{
  "model": "image classifier",
  "dataset": "procedural textures in two colours, tilted and lit",
  "train_examples": 195000,
  "image_size": 32,
  "crop_scale_min": 1,
  "horizontal_flip": true,
  "color_jitter": 0.2,
  "targets": ["pattern", "ground colour", "pattern colour"],
  "num_classes": [31, 12, 12],
  "arch": "coatnet",
  "norm": "rmsnorm",
  "norm_position": "pre",
  "hidden_act": "swiglu",
  "mlp_ratio": 2.67,
  "head_dim": 64,
  "fused_qkv": false,
  "qk_norm": false,
  "parallel_block": false,
  "inner_norm": false,
  "moe": "soft",
  "num_experts": 8,
  "moe_every": 2,
  "expert_mlp_ratio": 2,
  "slots_per_expert": 2,
  "shared_expert": false,
  "patch_size": [2, 2],
  "depths": [4, 7, 4],
  "widths": [96, 192, 384],
  "mixing": "cutmix",
  "loss": "cross_entropy",
  "residual_init": "none",
  "optimizer": "muon",
  "muon_scale": "match_rms_adamw",
  "learning_rate": 0.0039,
  "momentum": 0.95,
  "nesterov": false,
  "orthogonalizer": "newton_schulz_5",
  "adamw_lr_other_params": 0.0018,
  "ema_decay": 0.99,
  "max_steps": 7300,
  "batch_size": 256,
  "epochs": 9.6,
  "lr_schedule": "wsd_sqrt",
  "decay_fraction": 0.4,
  "final_lr_fraction": 0.1,
  "warmup_steps": 730,
  "weight_decay": 0.06,
  "adamw_weight_decay_other_params": 0
}
Rows from block 11 of a small image classifier, named by matrix and row number. Rows with one number within an expert belong to one neuron, the router's apart. Each number is 128 + 32 x the weight over its row's rms, rounded and kept within 0 to 255. All counts start at 0. Numbers have three digits each. After the name is the row's rms in percent of the matrix's.
Before each expert's rows are labels from the 100 images, of 14848, where the router gives the expert most weight on average: "patch colour" is the nearest of a few named colours to the mean colour under the peak. Only what is clearly more common there than usual is listed. The data: procedural textures in two colours, tilted and lit.
# router: slot weights (model.blocks.11.mlp.router.weight, 16x384, trained with AdamW), inputs 128-255
# gate: expert gate (model.blocks.11.mlp.gate, 8x768x384), inputs 128-255
# up: expert up (model.blocks.11.mlp.up, 8x768x384), inputs 128-255
# down: expert down (model.blocks.11.mlp.down, 8x384x768, transposed), outputs 128-255

# expert 7
patch colour: green
router.14 075:120110131104047114165155117153064127092133121163126143141136186107104142170103074123197123120163112099128121155098129112155093113078150081110109131102093079103145147161127190120097087184035144084122201137084164094117133067113134123173114147057157108116175088107152139138180100115165096143145091183142159165088109081092075118162095163093065096124214079118152057173098162094103142104128
router.15 111:106175163106166128095097158111076086124126153122154175173117150137145099102158181179140147159129129136131114131133163150164134169145160163108088158148078186118164181130185123067115139130150111106111204117088168079139087165085110117153141149135136121066076103151138061162091139106164132153221152121102144114138150134125074137074160106097150089132149153112105123150069154123146167173180
gate.3 039:156108164084136164131124117143206130061204109158111111139104057161148093096156098133143129135144099100156172094084124105083100155190108134118099138166193132184127103099120146126157104119101099174111167179151128185114132178171174100097110147165140171078138136125177118124137140098122062081130142143125120118130131087084128121116081153154087123128097142128122095163118137208160134108145
up.3 041:096144111144111107134144110171093134171155115070100134133139118166054116132089136139087115110106138168128103185092054169161164148123116133082136098111098118109111175146176166151054116107146142164136120139157142082142122096152060094094108100173118122133160136173097115120103170139104151115164125119151170138128155127164152112120083067173108154160153167100123111119224158081123102150093
down.3 042:130131092165182189124209131133123172148118084205136127088129113103162100128139095094107153170145155137134135116182071169102105114122150090115114163090134102180111062069107139113154158105089155163123135088135156122123118129126144127113086141147165121171159129137083121160164162098077080075085120142161108083159075168097127129072100123150142149117146114107092088112160118097137143140119
gate.4 132:125157114155086191116089156065148147127082116112108183114112185120155174136116131147135156119090101136147103168152167034107202184120095096169128131134112107109165143102156068163056119134077128141142166105113177116131138150142176128149149179122100103116114191187188208170079151151143101124105190190163157092151099101118138117149078057112138130183142176105109164128152174112126108178135
up.4 130:130154107132114118153062073127149169119111119136117089152159116132114100098185084123115053100116154146141172156143130110183099146167123137090117095090131164190136127130094112151172107137144088087134100126086185125138100119151134201159077141147105167167120096097140123104143136098215122135088108172118097107106112107132103102093081071205181133162100082066113137113114059122161175107152
down.4 131:121099119116131167122087110109115159113181135091138168101178130064103068110110134132079160160163143136091120158133146103136095141136191122154137108146154098127107161139114077117118172145119150137146113149131167126094102125123058101083176123170150131099109164173193153115142137092155079145129097137139129139188152130088143053137146114129142187158130136157116143170084112144121125150148
gate.5 011:124120063135084124154107125097167130077128117136122126139163051119206150138158097134169126146095124121170099177153114104207162095160125130180157069155107076061134086119158131165148139148193179164141071138061177139156135138131143165105118083173147120178096121167113116142147075113158095145125090121172097162128178147152155109092112126108154130125093174148168151160162136086140149118117
up.5 012:155125141083092123194138164152100160126146166156078129141126139158165145111172046147110115130119171166159142098048173142096161108148123145076173134105069126086121118154144115128133156086137150113141143106157133138078127076128172123138136111114130102136114047174146159117143173160155134129139100133154117158157121087137067110150146132147069137109146118132112163153179151051147100146128
down.5 013:095199099130129074126062154173180150061093066132171098173134176059132086117139108128095126203082161096129127133191127142197160111091154082110117081184168035173125141127122139111207119137121188129160110106098158082075118148086126095159144113171146100166133120126145164159145114153158092170119149050104111143159123126053080130091143213134127176140102171142108155123134140110133147079152
gate.6 124:159125173105086157110097161167074098097131154141088112089179190100164171166178163075140091159079072148125122159144139152059110112136058105088090105156102099120131171123149111104160145173124157154129105157084152115152116112131168106153136107198133115091143072083180087065168152147129102161189170159154059183139159089112125128148078127083113152162140149140101135137151157181080086121155
up.6 112:085102089179142143166159085076170180137147090097122123117081057187125096111085055159109124095172149136200118102130131092169160167166139117150128147173093134187109081169126199128102065092124156128134113122141117116134164183115135173076117117137145080169079168144125157166103145165099123087103091103131138058140081140145135103120172142154123140078126112140125130108135135106122133157101
down.6 134:076119098169073091154088128127185120132138095111115087114179165100140123150133126100126165181101112077129151103123167104081106107101071172131135097161140128110117111103141093137066069140182114063096104051094186121159120112091140131098105107169158056121156139120162134072205116156160130069119142091153083090132088104125142107096143156133158124111138099104121131140150188161164108141167
gate.7 064:131142089090114116146127135124018171217146120136166090153090150172098094117165135195167087190170160157118145188196096175096116126100150098142124090116146143114153100093123158137116114147108133168111108106147143092191142151112082161180112108097130119151153126136132149071064131127161091140148114086097120180145129141116087084107148133163120151084131133106158088144157132126075154093147
up.7 065:068176125079133087162139159118108149168162111160188127172130126124114104073087106199163120151085174122115178105126087128076099161101163112126142122108118216112096126162099159186109135177070100136089155135101161185211117107086149093162088125079110154166124082137112187091065151172151148124107165085124086103135159164121070116093093087133091158055138118067196098124176151119102105134144
down.7 068:107087115184157098089196158143059083151112105122137168134140102168159078157109100067139096105167116110104067154157129067138093138156102127135110093120131159160090182134156161092146090153113127091144166107142135092096127119059129118163142137110094166158083155098116156122112072144104127151065208125129123078144100132138111115104048129093119145152074175188136102103123106110103116113158
gate.8 098:150218108133135055151115094166102096127193144177173117098140130067072136067154127089154094134086129130085138105173121135168170130140121157136069160121092152137158097098106074129153159147141117131040147075111154140121161124152123109141099156167115091134163143054120129139137157100173092138134107105157157125106160109155081078176042159137096126095181116188099143184141122126110120109085
up.8 104:085127056123086127128158096127118151141121183138117103115150159186089175099103165145108118161134133178102112207133125128130140154105165118141049184125146125149140124110094117136124096095142162138095169139127142106126107151105114155117140161181123178137123120123096124150120142151102158124108110142143147120118140118138137118073053203114097166119133160128103174095132127120120121123143
down.8 099:053086121140109136124090207115162092106160137105191110124105157125146139095091125075129094121104141132146145149148149120176172115106046091114169128079171144073113118098144168127091134135149078151111109127158135118133075141100160088134098142158119072138148155177171104152129180100114133131109145117080079162145148118100108150170208134186128069094110149163097169140137160080111080113080
gate.9 016:127066066167103132142108116084192132188052127157055082162162120110094138098198164134121097108126080099139111185122069079143094067122067127131080139072117101171056133059144191139127098111129122151180043109156121134117100119098112115145094121123126162089119185108100162136123104074094099105109074169164049127177134127111085105120089134096132157131112180113147157145137107129112097081168
up.9 016:118160125096110164123147122132163101155138157106175161137134130136155100200115125107070093140102159153126077122127127131142133119146161102145147114116109174048192064146188166079136117149108178152135110078126083084109111133121130077157137074086163119108160122186112121095122123124126096176125121149126174126179151124168123153072180101144153091173138118122118111103099138097159184168095
down.9 018:086157104076117156107138142113112113144123114145112141167120193086124135125107103145140137087135125123149107142100210072137116082143143140138190151175135157132180145108108176091119072094134148109140098108132155150147084180113085111118180072135147138142131094133103083079108175102118110120162163160098180119157116126173146129179118117158143134082131113146129135165145054107175094124156

# expert 3
patch colour: red
router.6 098:101143152141107103156116111158083091155141170182156143121103188121147049120155090131110172104148130097155140114121163165164120072099186128098136174130082129117144124097168177152086146139112194093163173196059131075192121163151095120205079128134146074154128095160159079084127085141180106182126105096097174120104119158143101168105131126106158131130125127143137118170102067092130204101197
router.7 097:180113117175133130132190133057078135153130181091083083119177109179133143090082141091071111095079200127111160093203091135099145162174124195131125108076147119156121109070170086149125126103163099079175087082164127146203105123176126150153161119119137113075088176132086198131086164070111138078088160087101096136153129151113124054094120160139103118126178102103151143077085141085144131206135
gate.3 065:166088119126069131121143096098127094151053136099194181119162073119096072074168114106115138116084083092196131106208142164112153109139147152134145106089134143069162112116137161157125101149119170127162138131091136091118126111142108152161096092100120100086147085120110137103125173114113146165104159118149168108119144081067175106101193114080152112132081137171118135183118131136111090120155
up.3 067:182110084060175157136119108089156148119094166114102154156128109156117136119165192128155132163154188103142095178135092137137120110080096111119173127184116105081133124122160135138111106151134085128088191141162091106115174169145160152145080139138124163188136182127181095161105122099093118114138155102124149106109149131162133190145095198130146155142168170101139146134097098158156149134097
down.3 070:204148156097107115124083133171120127151139107134124138144137147056147112140094086126135133142123123101153132078124160167166120144107072082140144118180222092148173135143187138081085073152126111098130118116137129128176188155077109152091113196067166188140113104125080115136136126091128138187123183182191176135093151197131116175195183168106171158070160156073190087134152147126136067103148
gate.4 091:129143122086112134154122129124115147153136136151074136125114117137122135129169166106095136097112118174149183137142117081108146110113147151111078096091106108102099163102151127158109091185148151148148121145132162107154123091120092192154107170173099177110108067105087180134071053140140150098194129160104101123141142115155148181154081075155156069117125104163197099111109147129146147195147
up.4 100:101081121191147135142113095085166062134115082104102185137102134128173111116139099173104116134179109090131022176099145125142159129136167093161147189187101130152167133103111122144173148120160085140141127127158088126138164147136125122090099106119174094080142207137100144133176161078097074195037131086092107124117092189090078099121101112115146189132122126153110145107106136134074109103076
down.4 094:065097166110095153158167195113172153108208126104109129109096109068098122157170140169187150142125109138141102170087126066098115092076135077127138146149094070140181141109111160173130123153083171111134189147124087163116078138068113084149124104140131182115127139127121112127145117145116146125123146146124174123165104169080131064132120170143107137141144115119086182121160182127139117146144
gate.5 140:122175047160143124152052151111145104140148093123145075075132121112140164120121150067117079113145143158085136132142099125188126179048171155173136086102152157104106159069132116116195110137134143177143177168141124186116118094128126073099175171136106087123111158128168139094189115135175154166140021127145139062102132157128142161177081124141112135136120119123125139090112154081104117143153
up.5 137:154093167118071176157155102141071146136128169135134172187122109155207110137103105148125185130128130091128124112142140130069146106141128137092107158174130099151144121154104187136096127119126199070110126118122156102135159182126184203118079108099179161125161120144075121151081101115059094111107169099095105178141133133119096107080179150157110120119149104120158134161142081174090120143122
down.5 145:154117129197221112159145089081152137100160176093104086078136045098092183164113168122114139166126133100175173102123123111114181111115124167099109106095159114126161121093137157136096107143109151150102133078097116117077136184090182159126121130129108157105146122114077094131069129119118133193162127094083107128097133117150112175201140117141103131123118104122116138145148111079113119098143
gate.6 138:117096135135200164157120138181092090127080128082134128170135135169085141081114065136112148143134176153100149150165128136108123140140129117093150110144087145128075086160129127105154120109176156192133089129159122127119101104103092146119194121149218082174151130115115140114149171154110106150212154162141159196135158100131193118161073127193166160185166113036130168113123107123139126109189
up.6 128:152116135154207189080142134157092111102157101095084148101149138172119100127146029134157133135117160184141154113168135138121133117144115164078144153161101131156085107131135178074145121129193104178153107097141154119116109133163078165180157093096188097120090135134075092106129174149143089169112133079158192163092165194094148086112081141179153162161164102139183169106083070135145114158137
down.6 128:128114143150104126115106141161178133152137108096108103120147119120118158153134105135141166136107130102151042129158192112141127096128116172112111133118143158162159153114114129150073104179125114149144072188180107101106128130122143116136147141116102186103178106118138117094161154123185129114106153116115147155147135108150090090082153155067069082087117131178144167109110185099172116139160
gate.7 121:087134083070107107087143204197098148131095129119079094157112102143142129166164121151095105121132130118136113104109088148142133106130117124115063157118112186150147083095140124175129134133133076094119133081098140110111112149080147134098175118084158116091101106148141105115127118178111106095113152125116132153101144090113136099113168146101116106112180118070128087158119088129103114112144
up.7 121:134129087115154106083156155128108130108072137150128149111150140125115131129054160056126176115162095147118114176163173163123049127154126112135074144135144099123121122138160106102130085121076130113082102124069170098129120100133079113183094158115153128100101109066138098117115140127126063083154184104138129109145199113165101137069120140128123109145125099164123157163111158194176114146149
down.7 120:145127162181128134129120090094116159104111122134130088112136186076107155176150123134141085136164041131147143118101146147099118173143103094151077149175110149097069111099176101115148118078157160199129086186147094114154044154105124169066082142161175075130131130145112119155099152174148127148139133104179150111093137147110129114139143086126143163132170106143169125210116071132104102130103
gate.8 077:174133125097153177148085088122079072106115119130120053114150104124188122170118202167144214068147110154163130162131146116177092116086119153131130098144083151093151171149132074112117128164121130143115129115114141162111107155193141197122139168134114083111054137112138099130124136149158057135142094119142044081127129143120059107195123117122138103160140089144124067123125097093065199125109
up.8 082:144099093147108191132081113124136090116122136109117099089171094101141127121178159120109202080142136140115099175122138134152088130122124124102127141118096142172133126106145082111072112140169176094176126072162153163081134137165151163094126170161085070083091116087143074095092123194160125158131116161146052141114115137128058092156112113147160084134073149130150111095168111081087183134160
down.8 092:163139101147114173112129140139112144181095092113078146141085110105144124178124080142133131094147113146079127120123069110160152119103135141162125104111148151079130093165115153111101131128118140153075119199087116145160107053122159175149104134137134078153118116119125114117201143135057124101126187079142128139093187081069183178117194164089180162119151130064151120082103134136099122094114
gate.9 127:164151097166124150129114135171046092128079133128097145116080159072126138167175150085105112157127144170109065183120141157143073117142126093178088101103135128140102132145139121120157148147154150145162148083155159140129146098093116164145109150133049178072122097153110203087111106084151081122083120139108120181160134161152102134159106153165155090160058076099124179121112122178157130152098
up.9 117:185137114173134130189116107173053103111124104141134147132117116073091133161191134134094131140133115181141111161143164126134111154131116151168059076139089136112115142152144130091162158119138118138164158062183105129113155104094129165122117155164084139092118149144101194080098116102070081121077126091107142154172109125121121113116104120163124110198105091053135178146131099130111172164128
down.9 123:142103123151107182151171125098134116129078126133144122158148098153134128147149147111109149091120119150150117128160118092154085103155111129128145139149102109131145094167157152118125183101078101182091156174090180107117124122149131140187147131143163118151065121078170118098163149133093089091162117144145120130108096077163102145085184122083146127125132182131089099072121131144116154111173

# expert 4
patch colour: red
router.8 101:131162106140099154183167124068146138105139195150125136113172194160081141121113115141129137105095142115118128136190117134090167106145099131113113117105176132071139164081188147148138150099159077182175113096149165117178150159169149126137132177105095069090053128173102115174132136061092130131097110101100125089116110127187094086100163127166104106072151131124182179097090163154121098164099
router.9 094:194161126083102065129083145152106133091162131128072090168139164125091145180184144096146092110142089192126116133126129084106125149116110162136128144108096071154103145161076077084087134147084146086100123138092137118120082119137082130110145086090126178167147128128154185095143137095199146158182142153085149115083089146092138131134080153090127127118120152109108088145130153055059188130168
gate.3 121:114115160178108161189156102184164060170142159164074188066152116146136145144087134142085119106210166132135131122133097095076151142150124135138144096100160181110061092132154094092105159090163113150091089073183143108161109132129133178170171105087146096153104147129176069121166105104135100073175152115126147139112136137087119110088095158159151120143134121132132192134185142161103165112164
up.3 116:122144122125067180159101137155137104165141149116091057117157143111114118156120123162107077105142149113117134085085080151100124132129176183142101100125176120167149120150130057121071116054229117098112088134162134125147125128104125190090128109208146121137067144137163137146151160065129103123111147091067072085146162120147110150093149175127053142109140093147122064061117150142170128151151
down.3 104:134129059175132149179100101145110164161142083136080113102147144168120109182102092100124101189129109138123165164132144058104156139061141125103156126158091148100174106142084158106154106120082100147110137088121126110097171123161122135111133116116108129157145179056076120191117148176138098151144169096175145173088130183158103126007118135091103159172070122115232080127177080161128126170115
gate.4 113:104147186084110130148165114218132099096161077081129083119120167167165128085202077167148136113068099131135170118172145125112124112134079161099136145101115133181168105123110107155091155153123099153143156100153110148191107122106152184105130183091139116053164204151093084091173126177132170070083140140111101044145129150166152117173121091112153131166124140126080160134081128158134149171154
up.4 128:104136133129155151116117130158113129185088099178152155157064121144081070106108109161105151190073110073076098092102159152083170111141119136113119137107115109170151174102151102112126206195152120081080159148162175088170082085144135184097142074103129175179147102118083106103139092166140125138155099189132133104145113089093195148135119104122194125135165153114132146105148163122106108132167
down.4 116:166126078061149139101092142160164119126125102115127131115140083143066113146117079142117131122125104162119131180102142191096150124132099145139145131190091078082103111112055180174094182091168092106117139121110171120081147123140118113142116153103150101177179113139133153142134154158155182146130128141157148190128118126144100095142071113107146111118108109176063138110078092149194128116051
gate.5 106:107151163195136091129136128118103153154097071131130125163145124115167185074120142178165036166155092156142117133177073084136110167085080164129118123131146156098099167151153165068155142174112154141177126174196075182047166144141138161098094132069121112104093044111055098111117136169123173119111101128119187134158137125135120126118156132162124092164151109102085125146165145089142142116113
up.5 109:139175074080182159134108113091218137127120145064123076114075146172165126136146091078127138113140123158095082129107120131114115120096148082144096158126112163131141172201126129088151092101161086087133101087086111077125097158129139123179157128044136101067148133125107129110166098144113108109130115134112139116140083069147127103146105138151145119105100194172130127134085125162152125095127
down.5 113:123168109105191116173169160129082136140110097114117130083127130136165173129106116199170076110119172147160144121198136151158143102168132137105132154075121125099156152105148118147133205148080164130101101162104078184102131148119123117142120114095056173175117146148091093086081204127140179148149120119105159131103161087126137113104087117185147135133138128136136184148128092147151046110128
gate.6 121:139076074098166122125098089172117113128161149130119143104108110146096110096123145171172104105129148085123128154144096131118139089116176092083082131135149108129113165123155046182225149125161148101105128089117179146099140163151104096124121172132123143174146145101101120152124147175175115166155124155140151104125108153158153136079133134226120131126231101182150113112090069138143146174188
up.6 128:107072055144121194140084133166170104111139153108112132111129163163112143054125145192169114118176123086100137118128082138102120140081167074107140103102141115102077127122173037113155131145182197109140085149150147183108155127115152120128060132162123115144152123121127158112091189134172145137151116135127123118156119107139163177127110147213133122178136145204128110109098114107125153171145
down.6 116:119132116143189104167155069064114118117116077084098099134141142145130163154092129122127197099094083129107123137125101103085145119134144122091130167149172106109072037152126146158123102146079156104124083135145161111127112148131176133172157102088161142117133157124137086136114172100139103131103127060121142136087075126125154103126111139159148091147122089103148081095151074145140146151161
gate.7 063:123123175118175154112146170176186148149095152118181127146085093179109090175176164103116112119098144140116132120140160128116112164122132147159115160141129191130144095072115093116054135195155127133162154155128099171151200131056103097100127161154123118111131173094149121118144119078194128140126152119123145087151145106086177094121088134195132163140167090176146162147177116145178119108168
up.7 070:141063102117123106189083137106158125133154171153132104108165121128156144160101132109078161122159163081124165123101182155113199099156132176131117173128145081112132138149148181111173181107097074120137081098111131131109070106172125101153097149131110167149154078141111074137116151172071104144120120115165142136129118160107165134132162161113114119063122213103141097095106107093107130158097
down.7 076:161124094123099151077129122118150106102104145144170137091106126093085097114150097092156122137191091154131098124126114185089072102138085125130132171110110177113184101126084118075125117163186113168142159176160115135173135081115111102109126109025124128160134125118131057134156128135170105127109146146088149146115110160125204119119121159135153071055136078091117159115188130133140137150139
gate.8 040:199119092149101124123138103151099139122149122140131145115077094123144141216216118061165216051168111132098080121149100112124116112127114091203143108154181134127095113149103143177095119208153160145115123095150116120119108133119169217155105156099110174134185126117126119108172131137179080153194145115083148168154102141128144131149068124115131099105172146090071104098075108106078101127157
up.8 042:100091143140090107146117155160158123098111111155148175142119119170085118122084166147220153149151165154139108108159093134119071160112104114094206145105131132104179126123055089070156117112135138161162235132084157160177119171141101113147169092172137129100177104115149122107119094074064090158110112174125158186155141119188146132093109154154120153130143125093111184157110137134099103143094
down.8 045:180118087103142135135138157152128157143122106127130162070099101138152175149187103149117065146103139126137112108069148127116197116130195150204169139150120134127108179055084148156115164159147081157097127130097130117117142142154091119111058159160111123147131151169113090165132140087142150136069136141077143100127064117102142168105135154146139159128133120136079159118121127174130054116122
gate.9 071:078116116097140203115136138135102161144105126117133093129130094138146076135151078053123142092121134149132128138132085148119125122129124107150101066102175130091159076088145169157134146146135115073116151128162148111165186119093156101116128131095164087096117090156124122062150148096071154142095136166136095209161133155115103150105099112148170099096133122156088206125066132167118119150172
up.9 077:167119104134135113126110072157082115093142106085138139143123139100092140163092183156088129107102139126066104087089141141108117108149107136143151157101125116147141154138113084162156146116140106132135117162113114147109112111099126121076043101113097094139167080114105094168118131124078104110152141105112174100061137074109134124101093170116075129130127094111154106190073081142097170194066
down.9 083:154134144102115116082113143085156119136117160178118120116134175088150136107154104151141149103156187071109079167140108160114083136202116090144135156093152111143146111103091091115138141061127161107112134200126163112115057156073089099086125166131121073105166135076078098122117169140091119181159120120134123159077144062162080118173127101133082134189085130121114101131117118111123130174130

# expert 5
patch colour: brown
router.10 105:111085175177164147088107182044046100135113109100063133156149121124117098121120172150123138127101203131145190128184146114152143133106172161118108199174068164140137116151125131105104093106129072097159154145159170125130094125101123148169148172127179116086133174180118117150109167129096173123156184094160116121131108163105138097080146151165132140156154084062165165117103138100131166140195
router.11 103:139141101074124066166094144132089103071153170136118130160089205093126122132142083097171129098163108139102095127118147101154094100164150193118134106080096121152148150147140074118112166088144131128115108136063102166186096165158114069176202093150154118106113084124089159112084102071116182091152130080049167077076154177141132127117083126102143133082127173168097142117113077098108134115130
gate.3 125:138131086126142107181093137144090120132146151101155187118116106137135111097131129151156191165071184158145138142183111120153111131124161144109146091160135132110105123148175126063099161118150164107088115136118149081143083210158110145081077099132105149183168159183168115120153172109144115166151061120181144113115152113095105229111222121110155142138109103062164166149132147180176125174169
up.3 128:129130092135104133161063105117117129119123192106159126171142111095145101124148076154178151131084155131185131147165122139122104111100159126078161078148085137138104123148160117102149161112134113162104066153071145068168110142145136169108124076137118132204131112150114122175107118177159191166122097107102154134128156078171125171143202063166213093119116110100139132118124142152146156154121
down.3 130:125144138146118122154150098141129179089101140137118140144150140097103071187151135169118096183101183130128136126113144141137122168085158114139186122112077144110124081128071167217154123056171155100189159099184131193153131119139173128171106164157140143141174119156177175155114128130096161136162188094130122182151126172118182125121136174149154129091116154106129165143084170144114137120127
gate.4 010:136128127048132143120073168131110170160132094099196095098120122114072132137209142126112132127118175110176122067180190139123175092146129083133130095234138186122092139097166166157115130148113189118156098107145084125147115171137135146107081137103102137079112149157125090107162122114131096106102140109069086150171095135131096097154127133102166119189122107133148188107121187117084133139179
up.4 010:136094125105132102158109095110060073116139121086136085127190155128128106083119134129117025128145121166156139125119092167136130086128069131132076091127121165088143140151147102127152090111130137122156147157167160181096177081118117129144120203128125122052091125155151139118108127190120129113171089197152107141153194092104040143176161101150093141174165212128127148111075107142121101121155
down.4 010:123152092146145113161080111128098135215141137124124081084146127176074149187085101159080103170137127134170130152164075145093137090138076126096120117153111136161100115158131146183136184157121160154122146122116217075090092130144129149073167135122103166163129112105114132134174125137132097119163136161153143155107098114132097134103102139114185125168157186143109130133202133124028142128109
gate.5 080:131139125178096167167167144086183105150071109152138089096121149055089060124094120118143130131133134119183144066133143041135111125106139144065173104151183123145146154118123138113120156202153078132169065178116094070176107131111110119158199154114155190153085079117147168095138112125101116136127144161121094137149177096108120094125175152114131125081113174098081097184021136115121157144136
up.5 082:083131170121104138140119100133119170099154141078196089156160143148118114116103167112125118124136129158150178128126120144101115127118078179134120174129157113109080157116128122184165101129091143165121141143207188109088164091179127124119118119137121063103150123144121126163167118209067175146179108098158135148088113144133155133127115139114184094112106076112159204130137196087161145132094
down.5 095:131158117137114104200150150133130088120107171107089102120067121096142096117124138126109186144147099198127157076187140124155145125170125174173114103108084148086102166131110138103081132125166145149119198144089171132123149092126166159185085126192148166221168136148157133169110147128131124118151139136133172177127123154153211117153115085136125105075140114162109142109156095173143106093156
gate.6 014:187106168153123096054108148095087126129085083092064132117098161127130115121091114185076091163123137134172109078123140148172118082163115142178203098131170100124113105096123164197113102137147113203080112181154126200093137083132143138101164071179187155103161200131121113191060115077126117155133115162149067145084144138140136130135192137167129096120113170149157082172082084096121109130131
up.6 016:044157156119133097141086108137159143132146185207199131093154078103168103092175131111126141129133070081148143156076111178125095175153197115096133180169120150092131130150138091122056178123118111029115099111103171135101120113106123122125116108071138157143136138169101188058130132185166141134100144135131147090143108150122129136133150127077058127105139128154051103082117134080152115112152
down.6 016:107118122117113120115125060174079112127118080145130163140163179139171119144106137145111109141150197090121071124045165140146148128110075131118137102102090138117122059080131106125105158132078119167163153146104116182160194148141112115128116185165106153121132053120176138146162171124118071086148135195130147129136126120165137129169158106165186113142108082095168121143107108203139131110144
gate.7 008:160200133124093100105119095123135154025113174132092151126123125117071110121122063114173116128160161129110132111140182155086103162111091148105124108107206177200149123153107152143065113125111145145166090126129111103171140130056126065168107136086097164043088124152079128170100095096085096148143090104173216152087124141164121116137066096128088145125114185075117181121089140107119122107144
up.7 008:135132070156102141100153107136139113136154117097129161123112127140200098172131082153111177081141146146161136143138120119089115169096144153109183106131126106114107138101176121108170093134074138175133123092158133144114103121163114154157142155106113134137184107111159069128199149126102074111110133140118111164132106139064130086113127111176099143098075162105124055152198119137082096120118
down.7 008:084107119132152133150074081132173102156217108112157162121197122082154176115145109086126158117100174126151105157133134126076105099111094126138165158150179125108062152115151080099139106102160056155119128129173097144119120106120133154159100074066132123088138207147099132097116184144165116141132133137131132071154158078153120241130122125065148126111145143141152186145123110132125176143121
gate.8 016:133170109127085178118157125130058123153109146142116146114147086143115140121131180126128078064136137105126150160164121159095137106125108137188137127188096131086148098107122148142156115092089178121084125150135143084142122162187104096115127111101127069161083205163096113151075162107116080168097121098177092141126093100147080144125052138111166187157117069157165137151142129125114147198112
up.8 017:120165134123088105128124196144068175135092130138155115206083092206140100105112146158085134100144182066097153166071101159138066159111148124113163112147127142189130127115160113114102070079132120122165112130136132071113133128100127150129125185179099117140151096092181166098136137114130158091116075131127166126192143101092148168164133096142100112127195113044167142093094135138159118146156
down.8 019:132171185095130148122108137136118120182182126119091167108110116179198122116116136081099096124084134106126108122103105152124175078126051106156140055172112126118188138069126153147094100120163155134160096081099106156131158187052099144174142141081140123186139146186130127163136132148131137122119113137119095134185150164101099103157115116139139178109156132116168126099113180156093109147112
gate.9 016:164122137156123144139128084063128078144110092092111152137119154127091160193091108219143126178115148144076084139151095148115119061080098134074108110153168102123170088175156188137201131087143078099176081086178125072167132149148135148135110116141135084085118149099134088107110100105098165075131123101140141178158123141093129084135116103130081072109124103110136109121138135172101106143138
up.9 018:118097115114083112155108132172139162129163185165135129114122069146154087101125140053140112100122109115154127129082139118145145174140151186183100118054072099107106125130101068125104124156071191111126149198065154198109167088083104126170154126087133139156114132148130158145168149153141108142163091153085113104129165120098098154080129180132196200117137116115151130138142068135144124065086
down.9 022:105124144142110134142153166097091113078175193146131131107141101110132102072129088181160161134127153126150180152093148138130134101192132133162099144143155089147084123173227129129116145133148129067120060134106153066155140070176168121108080086118136123119088172145115117105141131113131152138139172136156179096104093120182083142069128120104158114094129133181126157208100125147162095133114